From a checkpoint of a small CTC audio transcriber.
Model: 3.58M parameters, log mel input, arch transformer, norm layernorm, activation quick_gelu, layers 8, width 192.
Training: soap at rate 0.0015, 11500 steps, batches of 256.
Data: trained on telephone keypad tones over noise or synthetic speech, 39062 training examples, 75.4 epochs.
Rows from block 5 of a small CTC audio transcriber, named by matrix and row number. Rows with one number belong to one neuron. Each number is 128 + 32 x the weight over its row's rms, rounded and kept within 0 to 255. All counts start at 0. Numbers have three digits each. After the name is the row's rms in percent of the matrix's.
After each neuron's rows are labels from the 100 clips, of 14848, where the neuron reaches its highest value: "peak on" is the class under the peak; "responds to" is what is common among them. Only what is clearly more common there than usual is listed. The data: telephone keypad tones over noise or synthetic speech.
# fc1: MLP up (model.blocks.5.mlp.fc1.weight, 768x192), inputs 0-191
# fc2: MLP down (model.blocks.5.mlp.fc2.weight, 192x768, transposed), outputs 0-191

fc1.694 088:140161130160104160132210145133166125136103127132143098180091085113128128135112089069124144146133146083136125129136179119104157055093145229060048140151146114198167144101115127170109117094119133144114191164130105150160176139152141157171133121141078133173117161069115142172121121142050174045121109092102136128088186147132113109169144089153060072144109097118121122137149144117126172087198121111104134118131124124117122158128128134131157141181140136139148148119120112126168116155128075169158132136184175153186143108164061067128149162076121115072176107118074110139142165147115126133
fc2.694 089:146116139131075103139117096189167106103090152128139114114140122103099151151129172155181166090132150181084102093128119122069137156122163137188139170156118122178123078146163167102129138123138165171125075186166170131126107173140147091145104128169105179105161115163104112097087129169171124147133133127175132138122100142154125160130126092128145129111133135164115115149121122065195060128088131135111129084105127165159186127122150045131131148128125149077095149190095152223049120122113110178127106120125134175067147185096123174163159127224124184120090137138133087099172071132153185147
peak on: key "8"
responds to: reverberation; key "8"

fc1.585 088:104142137056127208179127151136167106094145062101042182109095144218162142114133194081171173062100152111163113185135119129142111121224157165135109107106142146160128138125123132125109084137076123120161140131113123146197156111157150126122125109132089134131193130179185135163126130136120151125132136140119115159189136141143141112059118126155119142091168169076158144122117104112104113148082116161148117152051179171167128104167053116107186128149135146137114173138181129122146058152152126147109101143124159153136087144100099138123161137102143154143111185126150168078124154088164119091
fc2.585 086:110190124137135127080090042106137130127152163186126142147154100023071144080137070122134121154112092135086172126116128126084103151073119094154142120148108136146130160119096096138127154126175151120103132153129174124066010138091175088158147137122067071215117114124136091129122140151116109178186134077095112129086095081103125116129126138099135117144141128145129116127135147128126182129136169087090134095086112107154135128104153104109136119051066122117132131145111078158091222126062167135155094136123115154120155140139166129126112056142126139105067114187105153133103148144150155133
peak on: key "5"
responds to: key "5"; reverberation

fc1.734 103:108070117141116153058118125135116086058140101148135185067196179186107148126141122092164127149183121143150178186106109129151209127109107151130144153163115182128084116128130090090109123126100155096147105126128096095111177142176177141124133137099090092086096147096119101102127128139126177184123167146105216145160018116103131115137093098171116134075160087134104127050113158114162119130121135206128142081126148161111093080124136160174066135168097123131114157116167117098136087135148129133118064149116089126155081105157117156153093072076160120126170134126115134119123086102133156110
fc2.734 104:105169116118136135114110121111165107129154141109102132122126123117122129170111134133169159127082111182139144056152114175098152172141076121142160111094103131124195116117122124157076083133130153199146122113124131175090083103137124057150128181127131185162100106120138065166099105127136153097106107172113102132120123120121114172180124157129086114166097120139162150148100058149142113165117140137106120131170125075138164091123127131099153116154156098126191218100159110150111134143084162114144195128108167188000098161129078105112087070112090142135068097124132136132080191124130137105
peak on: key "*"
responds to: key "*"; number of keys: 9; number of keys: 8

fc1.139 088:169139112127127124134160127134110124112135129190065131152048102167094094105064129123096076089132148051158117127083053117115156120134112142119029072157138157134208051144125124183143083129100114165129220157126138153125149132149175152097156138131153188160148175079141077176120096130170113106140132115133156143141207167157133121126162072152138086083125078089133123131144146081111143053110114125144148108161098161132078115105115088125148128138104124101141129116155176072046130097160132098128165113131128166146118112154115101137147121101153146123160178171109119082124086122122101141
fc2.139 082:119120146150078072095072119126083081101126151134192171109124115070075149126153156140153080173110105170069165044150130145043087139107121087133161156152097155170071098121105127119111121123135138118133137137129170132122126130130117131164137127169088182126146112138096168114156099150133161142156134093143105086131104103162087139164089166136187138098143188122136127170129103126184133169126119123097187117098159102122156138121153087073108085119167178132121204124073141220117182143135191141108094124137094089056148200126161087180114083128157135081105097113140105121113123126089155087
peak on: key "8"; key "9"
responds to: reverberation; speech; key "8"; number of keys: 9

fc1.594 095:134127142128119087127121142104167144151203157094152112142139127119130128118149142123105130121102182145128202109051119102180141101151163127111166113125137196129128195144140129123166101141104046135108125148124084143202167102205143096084119137114122126103204111107136052125136084081127032115110132121051152104137158073083121161085083139179095084177140127139140086141154118123187068136133127127141119160093134158154209191136118134134168089119099137143055178165094062127118130132100157107151094119163136124132145162078095113130131116074121130125171099125094112095120143140136101099
fc2.594 082:059142108130136139143143118134108114195128152099132127155121113049088163138060121104162140123103071107133144164127142121080133131113112122085094113178131148103133193109139130106074145066182117136126127166132127095144070111111159126113099111123120242135157098101098137099089128134111195114195143122116095168168146088170150176182144127149145081091110193184116129150116120171167158126137143110116131131110182106122117137139116115093141124013097126102144153146122121153103133127087159180121172137117083136074139132199144150143118118124127131162093142128098124237076160075142119087
peak on: key "4"
responds to: reverberation; key "4"; number of keys: 9; number of keys: 8

fc1.604 102:071119138135065135182162111117080131127170146120127162138100144126133152071102120128166075134107127134167129134046153189135106121120049128144076108096179160158111089149181117099130088134115106148124173152102107104148132139119138159118121151101149138087180138145080147130134124159136134149097134092090144125084161189180107151126139116131124107143160145130121121105122088091070109178159151118119140144112157140159135109089139112155093078135141128198170161082085091097172095069091104139108185110139099068101123100225088119159079128152121081229128082142134153073136107053076161128
fc2.604 093:181094113092102078124103072129199126115094131135148137131141103060087127160132133132152141115128134124122165085114121159064127135135140060147133140184121169060132111132101128110113205061164103138127139135114157101077098122103214142162093179153125118123183115167139168140108123134089161127167148128153048150134114100113123200189132121126153159115139168089179111113138155089189074150056146098143129095077140127166105153170163092129151095110161124082130151121140120123124167168146129167142105163049123146105163152097164117088065099105091204137121069156139140088152116142088128147
peak on: key "4"
responds to: key "4"; first key: 4; number of keys: 9

fc1.257 099:107104119139063172114148187176155100120120107123096118168135107134186160104094171116068113107125153149137122167162137090087134108146095125098110147092089133123123119135065122139104106125103124142113116168085203170151056111114063142131140150161128167075113108098106135152148108143149127142082143111171123134156137158122137102141159107128130158147091129123084146110134176145091103127101104071176160137187112063080109075139079132131136140067147165123066175154195130102202111096136062122137142076157084129151200124160136096160056174095122068125176116197113085068161141129110160133
fc2.257 097:115183132157119076108086133132142124103123122125127120116139148118092128107155153123162131155093093188114132136129102150162168122167151149115122140138114131093078227099097127068147124177169199163080163115135132139061131149064168150106139132107074138090147161181107140137121128133131146150100148161165087163099076109112134175191151122086145119092126103085145203178077141088069143133086113119148139166076163096117139118140125134042148182120166103079072168124134110102152119103116106121118121090117086165115153137077131130097101167171159124218163094051093143139106201129116123108
peak on: key "*"
responds to: reverberation; key "*"; number of keys: 7

fc1.55 086:122131057133117121141151169162127144113032119117133120110095077138138092121151120129097176127130130124145110115141117077117122120133166152109157164135173105146200049089124143128184102132083135083135122182143129086171142174130087132128134153223145124148134159070131096161105136130121194081209158121082174106150130179116089123101163110173141058147163140095156164130116154141121176140115104115144072135136177114183127216129130134129126183126097157116122182108110151188151131056174123135091108121133096133132119131203149165112092180104127152114141176136107084136128066145178126122
fc2.55 109:133085115158141130153100112121074068134149100120162148124157169127140181120131119140088112136128112109134108127134125143140126194100143136211097156130128062140095135117144109163145118166093085108137134094089145105142132086152078118135101089107123150102114114122137127101185126146113119170116182167111140132077113138130194088140120180114076144133158158183089089136206083128153123148157108182104153152135011166125158155133167089151132045128162119198136120137055148106059116100126165131130123172145072073091141181162120184129128111112166132186138133118191121138104055157115157173
peak on: key "*"
responds to: reverberation; key "*"; last key: *

fc1.276 089:132139121143112136150146128121111169133118175115133115192079082082123143149148112138087169119103121128106122119133125100153115079128140119100133124144161137145172127108130114176086098114091115173094208177102117138129146135141118103095135190172166111117152192102130044172151127166128108126076113083125123121117174082123125094115134167107052125110189193152155118144166097106154158130169093066168166111106122113151123138110136091123140133093119162183099205156172062155130118110133043108113145048140138146094126135131081091105140081039122131057184081144107178145182137158125105082
fc2.276 093:090087147117105101124105123146140081091111130156155155110128142112108138116144121062164085058146098133093152140130118115128064098134162175082075120194135096203115093074151130152076133069131166111090106162124164127127054132061100130173112133110131195096106112120126084125152143135207171142147071109134066160164107085078144121149127120144207073087099134127160101131161130132103077176087107133097157121044134128144125159105128150091123216164108149090132104136102133155112118117124162126113092136158130125142170148111196171156075129158161166188112110106124125125111093087102127151
peak on: key "4"
responds to: reverberation; number of keys: 8; number of keys: 9

fc1.5 106:158153051108104109122127150137159125132132139083129169091101115180172113160142100119122153139132126096134122089137129098124130080133165166120162140130207129167110135105101124105157155131124070122055097168178126138201164117153127071136132128143149117160089086127169052127061129129114153091186135116073154049134122150138096120096176178115135102085156105134165144096122140120177171185143158077186095154066134135177143206159091124103167185196135145145059161146108182147141142094125120143073051125138116080122130131182122145104153127109153149129130120128086151125112133153145104068
fc2.5 131:147121124146138150151067137113136139126134104140133126155159159185120126114058141119091135138116133118150159138073130137207156164088118103181088176123140115129080140138124129126118169139127086122130116163152147098194125051149072114155108060076121110148084073131165050094184107155138068161209115125069134101151156128136128094096147222148092160127148143128062120113164139135126120160136152189075069134125073148115122164089126056181161087125123104203128140114139183116111115131114111153119115104118105076095127162118096179105129072133145161160130124064184113121116128128130143163
peak on: key "8"
responds to: reverberation

fc1.8 105:101114137097118137135139218147076110144101169135102143170123127208069119082084102074194088117108169105198133074112127108058150155108083114160090072182121145128141092145090174134171135119096101128133163164130132114214134150061120178154141095157152155141134129160140114121140084123135135101205144108110197127129151106126088106092116135092081137128100102119143227123115106114110122088103142081160125128133113084140102135155121136122200126154123128125123100091126122078120144055092167157144129132127108189163139094133146094123152113088151136110128175133172144119122047138148167178
fc2.8 105:126096171119156113129132052194182150078166099122202207132110137121172131131118142169183176142123105116115174046129126173095163075125132144128135195076065171118112121118132120135114176128143137120129058120128129172099147170173112120156126182178159147143123173141098162101161141151126173108096167079154127085121130124114138146164121145163164071145171092131125122148098100123214115129128139150075138130092134155137166136116121139091110138087139147087115142147158102169112185127141124143182044121149156132147137151084078095141198110082142108087109127136112127131091181112134120043
peak on: key "3"
responds to: speech; key "3"

fc1.261 095:125115132118133105105160237195082113133111148109093129152068139164097085075077113129152134147115177109161128084119142072060125150104085108150122064139160118125139082130111157107202076120134108124121186166141137122205128157079115165200156101171139137122163141095115125145136088122089099050177117121111184132134185124133100167093098145113076127152098129052134150089130125095101139102088118076149140104193110088128103127148112153135173106155131148141158117051117132114142117124115157139136168090127135192132129127144155139121121140113095092121198178121144138118185067162141122170
fc2.261 103:139132179136139117160127086168133124095132089134159187122120139136142131133113135192179167131118115128125187091141116219135152114117142152107169255120088196122118100088154108142107150117120136115117046175128161140076116129156104133125165161127106145163172153149127147119129128129185156139081169123142147069082114134143089097134113148089109114157134096126137128184096117092182110128113145183176121115177113133153152142081151161120135128099145127034093154160132104157133160067155117139122071152159137135174148169128117106154185141134199139140139144132072095124138114117160138015
peak on: key "4"
responds to: reverberation; key "4"; number of keys: 9

fc1.246 102:126168127136119090115119072136151122116154131111135177134133099134118099159107148127127148173158136181165138124151141150185165115209129166195075142112120164125108129119174141159181128140162106101134255122134119112100125104132129095056113131090143152142133133141191066097114160168088205158108046168155122157128110188147119115124137198141109120120132152121127150128137106145141128097141131193135129127048106123133137160181135098199171126180110150118128137099201142176144124120117138081118066140166124128113181159128162074097074154066111104105143107093142135087183091153138112149
fc2.246 109:147144131125153135122090079136111116102168108097195074055121130136111119137162134110031145081143141170116119065091124145124043198158092112115132106169119184135107117087118172056104132144106094169128111124169126083172076107196098095128119102121128113147144152086130091088202145152109141127149137140124149115171088116170151078166116146120099101134098112090103137119193192100080084195125173121163102133137127148096149133122134124120134112197091197098160034151075112137115121081085133117128085146111139178131139138089129116126131110110116107100135179120073095113094129111102122115
peak on: key "3"
responds to: key "3"; number of keys: 9; number of keys: 8

fc1.760 099:125164155114150140122120163155081140157113144098115117165093145190108132086111123111211100117141150081178095119099101134117128168102093148118084118206152222119136116138125149125093121138089051116133189163142136143136145167052117158158184074120145132198129130136142101124158091131184121036123169111079188177138154107145093138133099149172064133108102098070112174131101112110123153121139142122175111077112124128141150155124118120084149130138169109123111125092106137112141058064128111088096143143089174161107147172157146149130138124122105152140188168113159147130169019130148115111
fc2.760 094:092086197118150111074127077124120184101123100162137107131148141114081145118127130150186158109085090103069170093112153138070125117205170109164105173142126173123120116141144112134083178119134136157125062134142128141077142125140130165140143118125104128129225171119024135124102147147089147141158146104105058052132113100125118116123148131126163127141121121117131142136122107135164143170106142164077163138088132051083152111114128090113110104077135157088127144154132045190115195123143172144111123087231103163139104118165100105144160129117195091109118137150106144156087146127127135074
peak on: key "B"
responds to: key "B"; speech; key "C"

fc1.227 099:106158172123153160139149090158126174154091092124116073096124127122191128186132126152115112058109147110126127115047120133148107140092163181166137136085124178127109134131173074113149140177131127104133122167184146074093131134161184109129156022123122131103123088155086147127106101142118097157145135151105153046142132155087142181111117100163152167117125080156157159141077126133108154117090104159191146123102191181139139098106112183171119157156115137140118136138127110127119102128159106107123080157109220124134104065173151140108111117093163129192078228083131125137090103089128138078
fc2.227 104:105151122109130120140051085037198154166140109159102119123154144082114112148119089130158102146141139111102073127113096130083113121156127150182159140137145175125124140164069090148112127086092144127094133158129150124056138206122146088097106129074119193123146122141120080082129126157101140129095160157073078177090096115091154135116142134172151144164133172159128132122209134145181196153092184168123083158048171124139091134119143070128100108120132122152165109155125094115117134150086162037109073145082137108136107154112205125123086098105150150167140138118133080110088129157174115110
peak on: key "B"
responds to: speech; number of keys: 4

fc1.192 106:079182132133146135082197093087108172123137149134128109143098078080134094206134123119107178066130150094092139177159163107140115075099208178108120127131150113167162140113200124176104114088113138121056135142134081130126163116194128073137090125088158153088138140159129148201118113136068160129115156122106121104116167141087085138096136093143114086089090150153124150133190183078160142117181108097160160145066163160145069095128160147122140146124119159145102132121144057132124164133131100161129139134137172104142110071167131108146135144023133145081141128136107131097113150099164083094
fc2.192 098:097125086109100108166139089128110096093094150110171112114103123092088118124118125072157105090129134142128126085122063106083061139139156197134050177121119105113104095115139115149138167127122107125097107147138157162077099142125127126120102176148080163165098102125118101095096151187134127131144155104109080145086122087125129150165134165155146063151130110167102167176067124114117180104090146135112127176075065093170117119096133102069116146122151159112083183087131097135086110137145115161150040104161138158065124168053214077115146125189077185165165111081146130158129149141129167108
peak on: key "5"
responds to: reverberation

fc1.754 103:102145115112126140192159150126127124129127150041124141147080137144100108122119198122168147199100134134135129142127061096143129114063143172143160092097148136079155165145122113130170096154128115088085182138122100140150130175128122133101125151096109208124144132139173110144097089147156078058179162122119192120142139060152153123132118163239085124084096128118147146131151109124119151127141119151165077149166064123103082126185136127088134063122114186135098153082105067079129117113134118098124140117052166115111111155097196107179132102128150101166152157126125129089106097130162063169
fc2.754 100:095087101108116093089110114155107101148110160096141198128083166109195127055083085190111138114143157152104127137120115114070072141148146144157127106171131114218127159141160123136118132131166114092087108207120154117143157091153113108152129132218145156105119152161121120108126106134129120136108129135086090136134146169125118090084154139132130151147149150139118115164115088085202093159091191109149165135112128149132127201091147133145136170144110182125125124136097117108083187136083127233155095173149134097139141104104119129136139122142112182186124082171114112177025155100150180077
peak on: key "B"
responds to: key "B"; number of keys: 9; reverberation; key "3"

fc1.45 110:097106102104113141067102142130113110078144130138084172189091105182107099104137114125136190136157131118133104118146180117172120169141171153093096183123118143135181084087148126129060111099129115115103058145112132164121106124133193195160132158211139102099170213043128135121119138085133184158143120042085087147118145169087133120105112120111155080113158135087139142117081121160116133106130121108120231175123108082162117024122165192118150142139131133146102124116152106115126164124167134139152128113127096149117124124161136126151127166080152138084120047129106129135105143158165142146
fc2.45 111:092120150157078117127128128136118102093163138135122180092161144075105137115126187102130089087102032090128119099197111081134182103144127145159068129127078095166142074115174148116105113170093167099092148167142136112143106132178087097124119179185118168133127112112075177132165162095145090162060144115134052189099093148131179180124133137104162112125128174127201139121167140196146083123160092168135146142137073085138121163132137111119151129124141100153132215107128109082126157144184091149126111102162093171116126066115121113149164097064119150178175106118118145127099169142153113119
peak on: key "B"
responds to: reverberation

fc1.369 100:149107180170135144110161133126140121123137114100112117139143125155193173094128142143065086122147154168130110158194120128131166127119124102122140055119112158042080095126073125099049089042122154138123129129089133126090034134139126049132127149127126129099115049112165144114156103112161122080129113128159103136130095149125130123143147060119195146118091124073149103143151123110143124099161131107131155128150105155132091061119144158166118129095136127159122075110132158087203095138139059119143126112125129124130099099144112129147133180108097051092103090110093101116222160133040164105
fc2.369 109:131149174135173075187084160142155116162168141130161123092145144148064153118139163103156099086101131205149117127143166121163159117145095116127073160124096140163138197146147180149079081152123105101169144015057135105177134089095106191110110128101144115086131130189147159137146056098119074119101098208144165201134142121129136151183113168127113145132168134152095174112177127122123086170160103108115160138147120137142133110109130164129111129146129119200129113111132025107093103146140128137153148127093175134109070156115100132090104206136125133163118117110163148142122153095135115132
peak on: key "3"
responds to: reverberation; number of keys: 9; clipping

fc1.177 088:126148136086143176132200159127182152164124180125134138173057130184170149077082072018088194109129178119124109130088157117110125134155144122119124111109166109135178081141096119147131080120149112135077135115083038165183173101121092117130155156136116133133148142133084101133141147124143159128121127137124084155129134135159121109096090117160054078093109125162145157129154096135149160125129124060110132128153127197130134138129127141127153135125141105145161149146158070051091117150109046226109185144120169169104087114146129131116183141099077109109145121129096110146161179166104153143
fc2.177 090:142084081163112122166095088175123104114132119141138147074169120063131129123105110192107122145103131144070166143156157122078114135065148150094130149088128080136123076179109132193151152115117116152104122193152147091087095201131168098095118144140121176140170125124139121129129119142130125085146184125123202150097103175076119136124147142063129134161100202180136179151101134110154117155203065173118124101101197148139152196069111122128167173113082228087147110086100172147124143107152168157142127144128115092114132122164112125128133096216155141124089151130097129116125103117153147122
peak on: key "4"; key "1"
responds to: reverberation; key "4"; number of keys: 9

fc1.544 119:059129141162111150112111110110138176148116130108136121132166145134129088167125151129083158055142152057127135133107131151189120117129199172125175112129145184125132116146234034101162166152139151146113095125130123121078128113204159115103128168132124129113119104162128106106105149128098159127140133159093115109142118160078152125112105091125178141109123115136200102171110144088151134105130119140138136147117181182146079094189127151199113160114093120165146155123136103128067140128126174110128055161126187101172063130128149125115106142103204121180083179154151105127089072113183148053
fc2.544 109:124166142128124155172119132134149162141048126116097086083112131131078121116137125129133059127126124145108103120154098134099116142144127155175081222115155152149168091086157083166110180132123204167116170201134132136110128130141159080128127140133124189162124088107117084125126201115103165168185088133122095129111148118124157176142193124144119095165094214148118130134126163146130202035108121139174125152113133059147148085128133123063116161101173149154142139085131044151087140134136111132109060138129153157121126145080202149093151176060130124145159124125126167120109126123139156138
peak on: key "*"
responds to: speech

fc1.678 090:094199134135120160124173138117174176100141185159133139142144202227110116112085172135143147120124120150129133140122142110150123144177120130130128104072153062131104129151153171178148076224166110090170175114152111158124089185161159164110154128118147073144061127141137125086153118128099116143110108122144128086173120101137112172120101158088121098156146204226111123106182078133121124159111164137141074117140172118148181130123162136100096121135117197158125155108185140068108115101122136129092135122169122120128096141211138162159122127148165120149084180124133099140082162126067152137
fc2.678 092:107140144147160165076097097136099102072095080128151140143130088103133108138130107120113129107099123152167143142225101112107180137096083134165157126087136098139163141118107135063066081081158189106147150147162191124101170126199109148137106105138101120187158119081120108096149100124107168122172135094173123080089157162130112100107087077135081121109150156122142169139131153161130124075155133122100113161091066146160130069144081135127160132128142124112046070109141105142105213175074221115138076155156155103125148140162106123131119125136192158114200120170101130132100088167132130146
peak on: key "3"
responds to: key "3"; last key: 3; number of keys: 5

fc1.664 080:106132128109127146091155170179074122147129124080118135182108122150128079070108150103190174090111111102205110148158140131138098121141096130163134147148120118201132115084084135150131086120127163137144152146164162164169178133152118147209145105208132150145109127107114062146166106118116172113126139100051152180147150157107133100085152119159120168080147069118092147157103125027118143128158095138139103140128126122115188105113177089137152074133103129133147131158092146113131114075152127100151122144151115168195100151125068129142098122106188088128228140152173122100140051145115110078
fc2.664 105:140114125068155117114116057113188092164121168118159108144134150136091128171135160155177164146118027109137164129114094139106129140166086123144125166123143175104118119154135065123085114073216129115100134144149143106141075136130111160113123107053089139175114135187108161123129202134175133160133130109169121102121121115125145073174188159133118049108148126132112173103137066132131086141123144114140141089082141088159160141090138123114157040153150112108132153084162078209046190152170148124113054149102128113117140117110132138125113099150198140102137150101150142080150149119132136137
peak on: key "8"
responds to: key "8"; number of keys: 9; number of keys: 7

fc1.332 086:130127102136116145089102138063187093157149094085222104084170164186150121131112108128100117087169119121149125112057117143144154121117041159134128143131084146129147034197165107157129139138086142127152115125136127117125147090181144097142137144097121138131108142090146191101123149131144139112082130155126130128145123138100186082172122141073155085063123177116102108141131151085146124202122149139177200185165141109065073188177106132148102126165123089107107151168096124117126127155109117161160102069142075086118026125127108188129136087164131145130095119095123135139125093122133142137
fc2.332 090:089146122140131125143108122178169152157149187184086146131118127111127140124124143088139038089106119190117192203143127057079137134126115041122103141104111139115090129092144122119073201188109135173138133152061175131082132121124140107125123128115087135195128090131071100126173124101126191091172168208059100162125099130121124157120126120112143125101093148093128073154152116161122120114197135152086143089136122133165142085192110101127116147085116173104148189090129141134121133091165130180097144078129112151090160122113174121108100125151136134102054186117153127173120147128135148095
peak on: key "4"
responds to: reverberation; key "4"; number of keys: 6

fc1.84 086:165078125183173121166130104086146073128144170062169137124209129062114140107138113130115162097115118136119128104117110077094148092101129188086086108053125134142148140166135122182143137140137136170111121136136128206099114148191059082127097137141165085133112111097170097077163057144167151133136124098086173109080130127179150135032132111136157115125059098066126171133125088127166113134159130060096111158085172171149139115089156143139092154098103139153108122122145142047128114069106183087120152127136120128152120160094179132107101161123121120189128163139148135128137123086118155104
fc2.84 106:112126127128100121087112097107188124146083170106101060115158058133116062118086149104148176099098058157159158117058161125116110090202108062094073119131190126122113168141105120104154087151187119138098099125120125132123145118119159124131140105110127122151152139118091190115082134144105139121164136142120136159196121105073108123136079102106090087095107176076112141123083090107122116137098076091255137112147143120113133137145152074123154095114097121129101078082129167128128180113079155134106123164133143158115101129134062117128131078215100146116133116130127137159111172129158179185
peak on: key "5"; key "2"
responds to: key "2"; key "5"; pink noise; first key: 5

fc1.61 092:106100115115110111072172212229103121153116137120106161180073100183115112091096110087148120163094124100150106140126135132072135137122104122127119093153149105156180080124057191123169078110127131137098191188130117143188151169114071165164131109203131145137186116082109129175135097108120131033163149101127178103116193120163095118131133129148122096161080122055133119085119160108104138132113112141154158109170127068103107115150157107110156153154123143125155117119138140116144089089108127133113174126128148151135133133126108155140116143098094118085222170132144103087146077199115091146
fc2.61 100:148144144130142112155161077175138069089147092147161138118147159116125158185137145167160148130128116130124177065165125148121172157097145172124118245125055181152101069117154105119100117106124105141113094178129167118123128158168075122123137143115102146168139148142062123112123163168157176175099160109134142096130094157155107122151134121126085135116161113128091139171113113122179126118126150178147148128138131182163187132051177117113130107112149151087075152145134102172076143107161125133131047164190126146126176192169109106143174145143234125138130115127089112100150083098129195087
peak on: key "4"
responds to: reverberation; number of keys: 9; number of keys: 8

fc1.649 112:060117094106180135221123143143149131120110146197029134121105123161152132099115094147100152129169134139120118162139115138120144126127109138102067122081158118161132117164116153137093126138115118080069115061140101157080162119105096144130139122123140142152105115129105120120137116136121107128125122172093066123121119134146124154098184174176126129129162094131153111128108085156089112154106168126096212148133153152088139161040086158106084149092153202105147152166150097072183106140123078134076120092127085093089102143133129113184130160103117060212111126125171169106101175151046130069
fc2.649 094:100149154160117124073106066107098094150141044152176158132184143078109097129116164164167172174125090103112132102137135186087086153100158131125151089186114152135129146077139122138099143117156094117050117143137175134120087117101127141115154160093110103126106096192125147082094153123126150191129151170089162189181098175111136117131121126123132198085130164093107133107160169097106089162077111131158146115091175146110104132090181099135187130090097139130124109100093118140115128208124158149143163111172062111140144189123204111097161072097126130103179128090103191082157108103122128156
peak on: key "B"; key "4"
responds to: key "B"; reverberation

fc1.414 102:061165101120113146086175122133108135107156213165107151180095083134102136143126142146099205096157175119075128147131159086145142094117179191120148189096154073148140183138183148192113081069107104089070132084125064121132137110161093124120101170170137095108196158119123126202144136147141149172096114135091101142095211127077148127064165159129154099123139132127126124105137179118146185084140115125157185098118165114137063138072152120105162141111117151144123130138139044123126149125101110122130183102127131126070143105111184112152140160061131111114154117136130138106119143131119115087
fc2.414 096:047112190123068156130154063149074105109174063115167105136066121080055131094136141083132089080125087135076139081152114107082137109146133191129108160168100108144122132039122085161080172157111163115073151181116123095127140129132100120069114183171138158118124102133095162119100230121118140158101130103122105153104110137123136122122130110099180106131092131143157137157104166082137160130153068104169129084109087146171126151126131102088114166131108171095135138074153106144098129166123106168162102128162130097107130161123219113138142115142085172151189140130128137077118143131142171115
peak on: key "B"
responds to: reverberation; key "B"; number of keys: 9

fc1.590 085:129103180105137119157125182163098122140110126116131108135073063097168057040092148116141141048141107113177091077082170134128099124193185171109061186167202153125185089112107133161150169103146095153137143176110147130121170121147128152159147120143111083136121142101194110191155091084155171127123122019070142151154125136125092073112121110117102128087098049074114116137091122098143127166213113123141115140138153110104139097117129153119144147149153133101131119153105127104164128124111160128106112103130086181133117110125117089086108123132168115168188133152125127117143139097126075109
fc2.590 090:144125135116112113090110127124169073079161167111125141156120121183126163131167153144174166134081075098133136091091132167120122197179161145153120169111145157130110123085130162144136148075134109152141113125149154069122115142080087160111140133095107167149156160112126189052141204158185169128160183095137094134095151099094132131138186159129076121152113164128101122135124139169124116141105079129140109102137148100102149159058147060103099113151191099121135129148124120172055210142115104113098086135084121082108162106142126201119090081152159123111081168187082152156126110124226153114
peak on: key "8"
responds to: speech; number of keys: 1; last key: 8

fc1.151 093:168077082145085098161154128154138062083117177177152131168158081141127120110108130128134104128154197123154129135130153184106115180124121146136154139080108089167147142045103134172128140085154199122175132112152130110122187051108128109148140155137131160127104166109130099130116107146125133135125090125092140111106140138073068120134150080124048114048171138120131180204174114184163074123095138152098096120124148109116110144109164117138104161156128148164092085122166058131110166104153160115104137112073089134128103087100066145168089119105142165146128186153126071095137191170124102187
fc2.151 100:124087083158124157123096124128087080171094156134107092076112115163118161102145152167137108106136138144212134094155120118157075075141136138149164157030185074122137040120124137120128101197159111114109154132126138155090138160124127149104128115045104135119084121116096154119105163154164206083132146146173102144108167080131125171183125115106082124102109092154142085122080101098134113056167125116191110082145154161122178138185129148176147090176126060112166137126126169105165152122132123131106112130144128132133191141085172178157124124109047146086132146113078147128144129149111135073
peak on: key "8"
responds to: speech; key "8"